{
  "dataset": "larger renderings of crowded toy scenes",
  "optimizer": "muon",
  "nesterov": false,
  "batch_size": 256,
  "lr_schedule": "cosine",
  "final_lr_fraction": 0
}
Rows from block 6 of a small segmentation model, named by matrix and row number. Each number is 500 + 50 x the weight over its row's rms, rounded and kept within 0 to 999. All counts start at 0. Numbers have three digits each.
After each channel's rows are labels from the 100 images, of 14848, where the channel reaches its highest value: "patch colour" is the nearest of a few named colours to the mean colour under the peak. Only what is clearly more common there than usual is listed. The data: larger renderings of crowded toy scenes. In brackets: how many of the 100.
# conv: 3x3 conv (model.decb.0.0.conv.weight, 192x384x3x3, each kernel summed), inputs 154-230

conv.84:481538493456535474500502497510444520517487477515509512467515492530514482511533492495521520475525501549480533519456562521528472483383431500406430468507477478474396448440508441514485464477450384435366478532665452449390535554483400503
patch colour: black (29)

conv.52:449517554531542561505549529500545497493430487513510430489465484503461482551503554531484463516474560491595493491485467464534493580547651545589484511479471527481587431606472504592486535552512626527497483557509555621602568557578412580
patch colour: black (30)

conv.63:487501487537509479464475533476495536519470474518495504528484519503492527514504521506514409466416465471578551519484457452571532465575587485669494569513564606499560533483531437558577503597497446601568433573577445446579447555577579592
patch colour: black (30)

conv.99:457493491442438562532523504554517486528492438423494499481554453567429508505440522525514500483553490451465512515468518535481572525572367412524507429508544558589519507548523569453497476482456500447629473538430530413464491506459520589
patch colour: brown (61)

conv.89:558554495443552513472466514494529495543568494514524474510495492531513524562462492514502479456520447491448540506472602407464461450448414594414590579524392453546487556497514517601477509504551427562504526576592548429368511479436379421
patch colour: black (34)

conv.96:506537484468488559503499526530475467492568490471544527455506516555490529489523500478497554540527511519513492521472583527333529603511401536472464512480527498411411404530437376466437584494511551425457371608556595453457623472503658505
patch colour: black (35)

conv.37:564527504517506553482458516488448493509474490486499519489466479500552491510498555543475530539493474529490495611495523555484597561543320607568555443479502341498480516343554558475480343463473419555418417460398546496588570582485523502
patch colour: grey (47)

conv.141:521500516485480502521458499515409522490477540463494512552498446528488477537485499589478451505520577509490432573483435423629588582518399470438475529474535638609539494400522503518443559566444471524472526466568505514347587540497449457
patch colour: brown (60)

conv.100:492516505540484465503507499485504528534445460523522489502529488513463493496526454492493487471446520510567531515499644533525542507503642576353419580566532673531535565584449568565500520406536498574534593499454535521567573595595522536
patch colour: black (29)

conv.116:519499496458430488526521435578464531401456557480423456473509584514497513503506502457542476514464481482490444538492522443561435490550562508547348496530492551445435561604525384571520572514480380451440514580569454530498466413506423486
patch colour: black (30)

conv.15:488500542516502550519527523462464476470528528526438500479526516510490575490487522553506489467516518524484515462508482560525525393528490462497517622604451547543549457557561615408404570527503614558509435506355492394406555479465386551
patch colour: brown (74)

conv.97:489444523464514480515523468547589500550548531508436502465508523502514479498518477472464471506484511539436453461475504607507588496636464517547537480427494518550532485594544481313517507431504462540614600487485491466476556394519454506
patch colour: black (29)

conv.161:532495476501555479531504462484546479511504545479494519498499479523544487533474519527476498513431477518481503517520512494545497511535432536436541445524453483463587491551502472536466460537557435518450503508242563526457491402514486623
patch colour: green (30)

conv.43:545493495467432477463499552458455466491398509483454532528588526486534504500502582465523501472496494576506491570569453466393516461505520504474649497637500494485464484426539517478501478507556485468489624507654430448524457590507395495
patch colour: black (30)

conv.120:519496487543502494485484499510473543499461524518491529486487510513460460506599468523516486499474458530543518525477546489375480553590641430475468477604486567520472513393448470680587496507430464525429592462405389554385434429610590542
patch colour: brown (61)

conv.124:496475540479484472524485497495504545523466525534475513507519562481522511517507471509512428490464505472518487526513566541397437408372649559293637557477594443481504521493486507544452414515376453509497473466627464454444471573369600446
patch colour: black (54)

conv.9:517558523538487459519495490526481494496519489471452492488505502554465470491460490487500501474529518470491503509426494475511427559628438390477550563618540446441506398422571533472460602480489451591583455481562439456584397544486440392
patch colour: brown (60)